From a checkpoint of a small masked spectrogram model.
Model: encoder layers 12, decoder layers 2.
Training: muon at rate 0.02, 11200 steps, batches of 256.
Rows from block 8 of the encoder of a small masked spectrogram model, named by matrix and row number. Rows with one number belong to one neuron. Each number is 500 + 50 x the weight over its row's rms, rounded and kept within 0 to 999. All counts start at 0. Numbers have three digits each.
After each neuron's rows are labels from the 100 clips, of 14848, where the neuron reaches its highest value: "strongest on" is what is common among them. Only what is clearly more common there than usual is listed. The data: struck, bounced, scraped and rolled objects made by modal synthesis. In brackets: how many of the 100, against the usual share in percent.
# fc1: MLP up (encoder.blocks.8.mlp.fc1.weight, 640x160), inputs 80-159
# fc2: MLP down (encoder.blocks.8.mlp.fc2.weight, 160x640, transposed), outputs 80-159

fc1.546:519520529628512517483508567488477482463443454483474538525524479430520498483512497572498463484586548548461608465514583402515451551509552550453557520413543537475483540502528475577515514516531529526448507512472522529531528500404507533497537451
fc2.546:552452518524436516478477497563423528492515505578433573448465444514407412476426526474427384516518437490500488567518561542444501449487519467498561492470538480489467430516544488463435522508601575538587519493441532465474427463571511485372500571
strongest on: scraping (41 vs 20)

fc1.152:389444502561426504402416509529521543501459488416401471474481556418526515492470508492472567515491423486489496492483470593471567394468543451526472500518551556454563501594478461525496524484471564488470490477422564466453538379471556557498499509
fc2.152:572509483516531432535494538490545447566485481532570491516470449532549498480520427491548396457620456544530489499558564451452458522518314556486457540476526434495487446438529505495483446434459512550535459551520485453473505634458411420459489490
strongest on: one hit (74 vs 19.8); membrane (44 vs 13)

fc1.462:413529471570514546467524498446413514535503464462563497389488509469514509477499633488466475532463494532502391502626467499538581522472486468613463510531426455394469405498447410444424497507573531446450477433511486509592491444461497510501535408
fc2.462:470445470409454527537424444546446514363495437480562524489544603410472551468496510442512427434526593446554504446439492507445538469499573468516482444464537565487446487503559496469471502455509542396403563469525456529493581526349453505488493444
strongest on: small (93 vs 33.7); mains hum (61 vs 8.8); action: one hit (46 vs 19.8)

fc1.507:540561511630554526646579506521542482459460513523556570471447414550430395518613552532481553420536514452582497486508526405548502492518444516422478480514468473540428461503472528470534582488519608535418498548562460490545550560440466503470519474
fc2.507:523580498495576530599533573482523410523500449556560398513455486473454529546478457546434498509612489495488422517550567492464513603478394477453499450478441530582551523539504606496514555555578495521510437534583484528504442516572521454426485469
strongest on: ring (55 vs 12.6); one hit (55 vs 19.8)

fc1.495:476554585486543523568528435519564440509509507423480515511541478581478498482533396472450399472458561487455545504489492496513506576575532510451499444460357496547514544582554512530507502430543438490393622552528583502396516438519547483556477515
fc2.495:538401499452523502523461487569477406516427526453602495443578583443536450472536438510474487470480504449529519490535520514526425419460462471470473456530491526552550525436450506485486543597479486439565585492482532508456512533503428423513422502
strongest on: striker: soft (77 vs 49.5); clipping (25 vs 7.7); text has "clipped" (25 vs 7.7)

fc1.245:456407460557459530486496518496457485532448455598458451553449548479507518445494542485591561497551474510469424525452606481463487506446474536431464500429468461453587514449411439519621448494559467535507486497551533444512457536524442376407460521
fc2.245:541504595463517515487479580479527384633413557478508578534497442642425562434481574516515488550520484511449508562553567439535427563419475501490502496404528528502535537490453636564441527537464558535518500444496586518548494534488587427539437536
strongest on: round plate (44 vs 12.6); square plate (39 vs 12.2)

fc1.626:458436521568510494499495470463586508522451494530529591563517473542475454462496571492519505548501507411440464489353525382461428514512453463384532560486487563509502513493488469468519523498557381485388545548463575619476454483501460493494496485
fc2.626:466473437401533552630375373510433537431549488499499509477449470496519520557507520505451523434444487555476502530521444587493537579505487466459454496638482507540529558547512468425464525453558474542534450547521512497445543463449551498504562494
strongest on: medium (77 vs 32.7); one hit (65 vs 19.8)

fc1.498:490515452482494535578480371556410496472437533493460590485414565466628501535493503520577428482468591554501476447489479521406456506482489514505602512450475588471454521530554516564494498590436536428458521505416542402499466500403502516494492470
fc2.498:458449527484489480506473559457521528519546526536557498509522473548411589532560432537499583557509507418503514509514566500532481595481495514490410600556566404513454457532454516501499536491454416558557497457491522537468437507577504480552544558
strongest on: striker: soft (83 vs 49.5); string (54 vs 12.4); clipping (35 vs 7.7); text has "clipped" (35 vs 7.7)

fc1.9:535507432513541534532459477558449468451442452469579558461486498472449450538513540442546510458458603606422496455535440435534555484503493512472443597507391390443464554471495508557528542446525494430463455516488564504518538581431435495448506535
fc2.9:450543577434532417466447481456513514468478484552584489488609389612564504521455434475443516462527475465496471509520583494434488461536425543428447566476510397480444439490482516529483499476504572471463447505515538441589532535472423530604573528
strongest on: one hit (59 vs 19.8); plastic-like damping (38 vs 16.4)

fc1.186:617501456493563535493448533536502469367517467524439456501477453456501500389578503409510563442499489525524558515415542427492496490588529567422474556559461502573447487477519527420493577458555507461476404454465476498433522554411483434387504539
fc2.186:545521607463446551469589474501475465542439523620602497440497590510459468469520451524490386534525539523466430639440499556425526417611459550512409540485537406476522483496482490472527529533469489445523466538490465498416510480523467528526549531
strongest on: ring (46 vs 12.6); one hit (45 vs 19.8)

fc1.429:562578522517440554546500497558539435508525546503502406524495533466541495475489457508356506568513502595528497493395503563541547561505506479448514555525493507474477532421501425416529488502388478465507419564482452464499598444524552509531466462
fc2.429:379431576439500520533469541510519603524575448544475539521565531582470495449548545460579479450538479466516605486526479513586492425461517568568501462466477512543465496532465547530466494499536463592513557456512520445478433518542431505456513571
strongest on: scraping (44 vs 20)

fc1.385:492445542484621512476502506414534563517506467403597494573487541521528487488534449541544389549448487462409484522545538573455441488476506434453543525453439447511548549430456449440434449468470528460496428515482522524511480577425442481490482573
fc2.385:532554399465441537494438425540448483485543585558526477430560423377463546565513531522506480443516467491524510495515379450447444502562535477461441503523522413488546452484459572471513465512481510473448479498494523479494521459402501460507603455
strongest on: one hit (74 vs 19.8); white noise (44 vs 8.8)

fc1.74:473465527507492582495487465545511488479486532373410468492568486517475547497510498467413478553558531532399476488500503480482553468562477530416527512527471494467510503604539474467467469548506526542446555485518568425543525464396507410497405544
fc2.74:470501562505567530417565541588578504530504472487535526572484474453503492504561460484547576586496537537546516618511500460581482623524469523508476432502512587595531534444508537539529504393511522500446523543484439593496498565605434604490519440
strongest on: scraping (44 vs 20)

fc1.319:497452530497512500464469544537504428500519492430563416509440467483368490432461558494568471445424494575572476516463478507530527487493478509517393491493490502532560497434506489463541556555517478466426551545471533513485412409411548504449508516
fc2.319:474493502526379568508546638539508407560430477483480521521516485408527523493494410505507415482482517409476412474472572529581481517499524541595501432470556593530495543534525594410522622484562504465507600500456446403471499496444419487463480429
strongest on: scraping (68 vs 20); membrane (57 vs 13); steel-like damping (50 vs 16.6)

fc1.283:480467462533563480524478521467523583492493456450534478466502554586458411530565441537525540437409540526468497537565440540404564569456490558504581539508451557475428494525416519514496460479457484408387589503585493529452435555423542464518471477
fc2.283:589480561415440505470581594449465449553522503464417472488483476561499443493566519485552530435458557543550537555549550462428578508494451550531642548512439581506473449432509643543463552519447463553556493536492536453434489502544519525513511487
strongest on: mains hum (100 vs 8.8); one hit (48 vs 19.8)

fc1.360:479507439493602551471504395487555580504469442503473556513527478401513473528394413464451528504465583558477484589457519509468481473541533484419486507515511523564507513498574407591427547503495448503404489428544509531464449528508510515534595450
fc2.360:573513516478524459442548522481496507445569557574565503484503460575541491447575558460488599423506461539463404596484447526464450492604532549506400533473509526463424505535573527487575623550479530496590434478379501425483504570404451496507450517
strongest on: ring (48 vs 12.6); bar (35 vs 12.6)

fc1.396:556549543466446492458439543459532565471536407499531527491463498443520416396440436557439457473490467510492554466399470449523492511546511454468512495554471548503525530421542548543495435553540524515441523394536575459476464515518550598421532452
fc2.396:356413495474529471545483445497485499552452452508520427481428457425390515526520557476488445511546540528440535549536500539494646432451490508541394454498504504538424520505552489503514557547554498523562513558412470512450599442558461433517546490
strongest on: round plate (48 vs 12.6); one hit (48 vs 19.8)

fc1.364:374524402515487503531526439535408529495537477547410460529419503423523528503481466539423515428475516514609497491566412599522603520499511562462544590489472529493539425506427460525478532499429530454453474507516406521603380433499439515528456479
fc2.364:490498554473455496540503482567464454441515441493552379472442488483429521474485585574443510515531535551401545519466496555498549431483575514602517540620503578473591545567453518511469455441486517493473493391546514574528574419403544576518460405
strongest on: small (85 vs 33.7); one hit (52 vs 19.8)

fc1.62:594540568493585495506469500489564411470502498533503504538541512540537543508400517532568496479469435497485482485488523418464552550566425529533559525550407408490405513506627534458493525464543468518570526500556554500485433618460511522502467463
fc2.62:380436497529475490495443464553464523512571537431536462499506529467504522586552489495457436509565483498473495565540413602467513412417524487477464511548587528478535460540384558588492445475500521528468448458481481499526575292562509506502517515
strongest on: one hit (63 vs 19.8); string (49 vs 12.4)

fc1.110:518522452513520514460451452477523496531416468519491497472460397469452481478512382488450469474516471443580495458556427490462453512421483529496516493509482449459549528464434500527473561477498534522463543461537505447540482369566487495573425490
fc2.110:486491543470448484446428539523504538512557508448498557519501564554526560458440563424561460501538452564455499603543564492533426555549478553551506552475479586550522500464517445438519471503516447503486492482364495465442420521510522539494486448
strongest on: mains hum (46 vs 8.8); rubber-like damping (42 vs 16.5); rumble (34 vs 8.1)

fc1.46:438548550510568487564508412542418446437545460461501578455468480508506500496489409474472515432559512551565488438467492460421524566528486448375499588598420571572481474495339416477436571462531542543455508489494552484584509551433453550496547519
fc2.46:524456502521516559509514416491544484464479470450487515546526391501497401480464474491496546478518499502533409547458531390471518476599467468435494482417502546550482421455552535444432573455507520557453433497513545498515408505496572519436547485
strongest on: ring (49 vs 12.6); bar (45 vs 12.6)

fc1.138:457428508462448482510457532495527517547520598524448510453506420473423373438407436504492429536496565452478552463529544591568491569442445386357497493553523504377511492473513615453483499532581496519561518492578442470483568436403440385547557468
fc2.138:585578515536498458521489552438581588497526525482429504417483467509537580505490498565385546478484530471488503497509530383434532501405487525475540469519584514507496592505476460519510448419525462520515382526515459446509511483495570509559408479
strongest on: one hit (74 vs 19.8); clamped rod (49 vs 12.1)

fc1.66:569548531454469498525525538543500508533470590583500453455454416478501434497518550527578553461468480526528466539527521417505478447481509535435591559503526466509543522483471505450456472605468536484447437568501520486492440391481548433527534385
fc2.66:561398503555532483482496517482456518521581494472553509525608548536607532526482493574525317456482549466527541438440438572488516602535513421508439411497498539492413463498490428505469528424481464467499512469493471465529511452527539506476455535
strongest on: scraping (67 vs 20); clamped rod (37 vs 12.1)

fc1.581:507539479465478436464495493445444522564472545492493487446493488565442496540494435513499356585529509575409433483448548502509504436542414422495521543522498509461500505531530504575439522598471496429453477513551439497515519412494444536509480589
fc2.581:470547517507517469542581497540489528474513491427487509473484567485402437565464503445523470477545518483461480509558546487595499518568489468548549432534508416551475404510527496485465525521521469630473539390427475474455441557560484427518476516
strongest on: striker: soft (93 vs 49.5); steel-like damping (86 vs 16.6)

fc1.247:435558432444582556516477502548478578434362545442503507455475521473500517475398499471465471463513576514501425538577507460406621543432552479423525496473511460431474448500471514519537512395451556518550574445612374599478464498488517492533441437
fc2.247:524625420480482479444495539552490484503508478582478504524501457590457542538470479517560489389508526466586489514487530524500441536494519471602449480484451523480568586459481536599472463517585503548347554498575538416495505498602489558522541560
strongest on: striker: soft (79 vs 49.5); small (74 vs 33.7); bouncing (42 vs 19.9)

fc1.180:552580443537547506447465477524512495537510442595437461522413497435524507550434503452526532428431522555529507516529531547463545443578551525500533353470554512488524491458559390529457471489453544460407486505536423485580354457505499454586588532
fc2.180:615554540434479477416479570566542500538471469557557511484466480530542580468554592492518493449547499563450509514478519517494404524483619522546508478555536552505445518559521516561576452511528502506536457443395523345510590569475472520488413465
strongest on: ring (39 vs 12.6); ceramic-like damping (38 vs 17.2)

fc1.475:570609535556583502498475496495467478498542520491521529515489511570521477408442490509470528567505416467522464603498456469460453527414569488478450514425482505427485578381499508440424618535552468419542563543493502557492446441461459434507461430
fc2.475:385484551398527516532418519540364597501521498572524474599476497514494513509472447492534437435475538420506561485392535541538449507509540500564454489543569449580506467523509468454508517421547535511477422406558465466471578572464574516450478473
strongest on: medium (61 vs 32.7); repeated hits (44 vs 19.9)

fc1.225:612558500485516519563481615444599478521499465413424567472515439607467530456413441426484469519470550562534487510439564524407555492424587535473534445552550503516550482508516440531521516496483541482437510533532578451406549524578509425470496553
fc2.225:555398548470546549507459468611510431461423546551468525422404499444543511527542587396499660534520450471510483525550546516535393470579428510507561516442517500489544483466534486444502527519432510574589519486497536434403437540446447502486500472
strongest on: scraping (46 vs 20); pink noise (35 vs 8.5)

fc1.312:369505574494592552450472365432485460562521534551454525567512512510557624458414507516501551535488481462466484459385494523489437585551536498541480589592547449493461511532546518498488468448538493443456448497466561518486503468500451495598422546
fc2.312:477584546491575475517483514528463551510480402590551494535421494550468503513510540426589396485496542628480508525496428573599451425470462532538524446480454557536429462539411521499482566505549496536568441453502459391448498527445478489512411441
strongest on: scraping (55 vs 20); clipping (29 vs 7.7); text has "clipped" (29 vs 7.7)

fc1.252:506488559508485540505507510490492529510450489498482521494463488544623370579511411423521431572560497580481401468444486502481496465511402442478513418459545472556441485480455448498466517498441501529495481595501498501509464530528504496583457603
fc2.252:563613469477399488632493500487469449438488507581493500590467565487467535525459524435529459426493441402389517576594450420490521524521562461469444558487575445539462544525445522608413509494496456485483561501511461496515516485553570535526598570
strongest on: one hit (89 vs 19.8); reverberation (79 vs 25); text has "reverberant" (79 vs 25)

fc1.439:532593433464509486509495566535545408492444562499519500425440494493447487433511478461558450422383463581527398405466397523465496576572549468488514500515552444486492599511461455553629576436494559470554487429495471553575522422419436449624576562
fc2.439:522484538455544446522533482437420461495481416532559527575490500500520483600479527492486422576562550524503577469483536430630498476439454534447503432499564456400521572509539543469528465464525602526441465408485570460452542495499563495476457464
strongest on: small (66 vs 33.7); repeated hits (59 vs 19.9)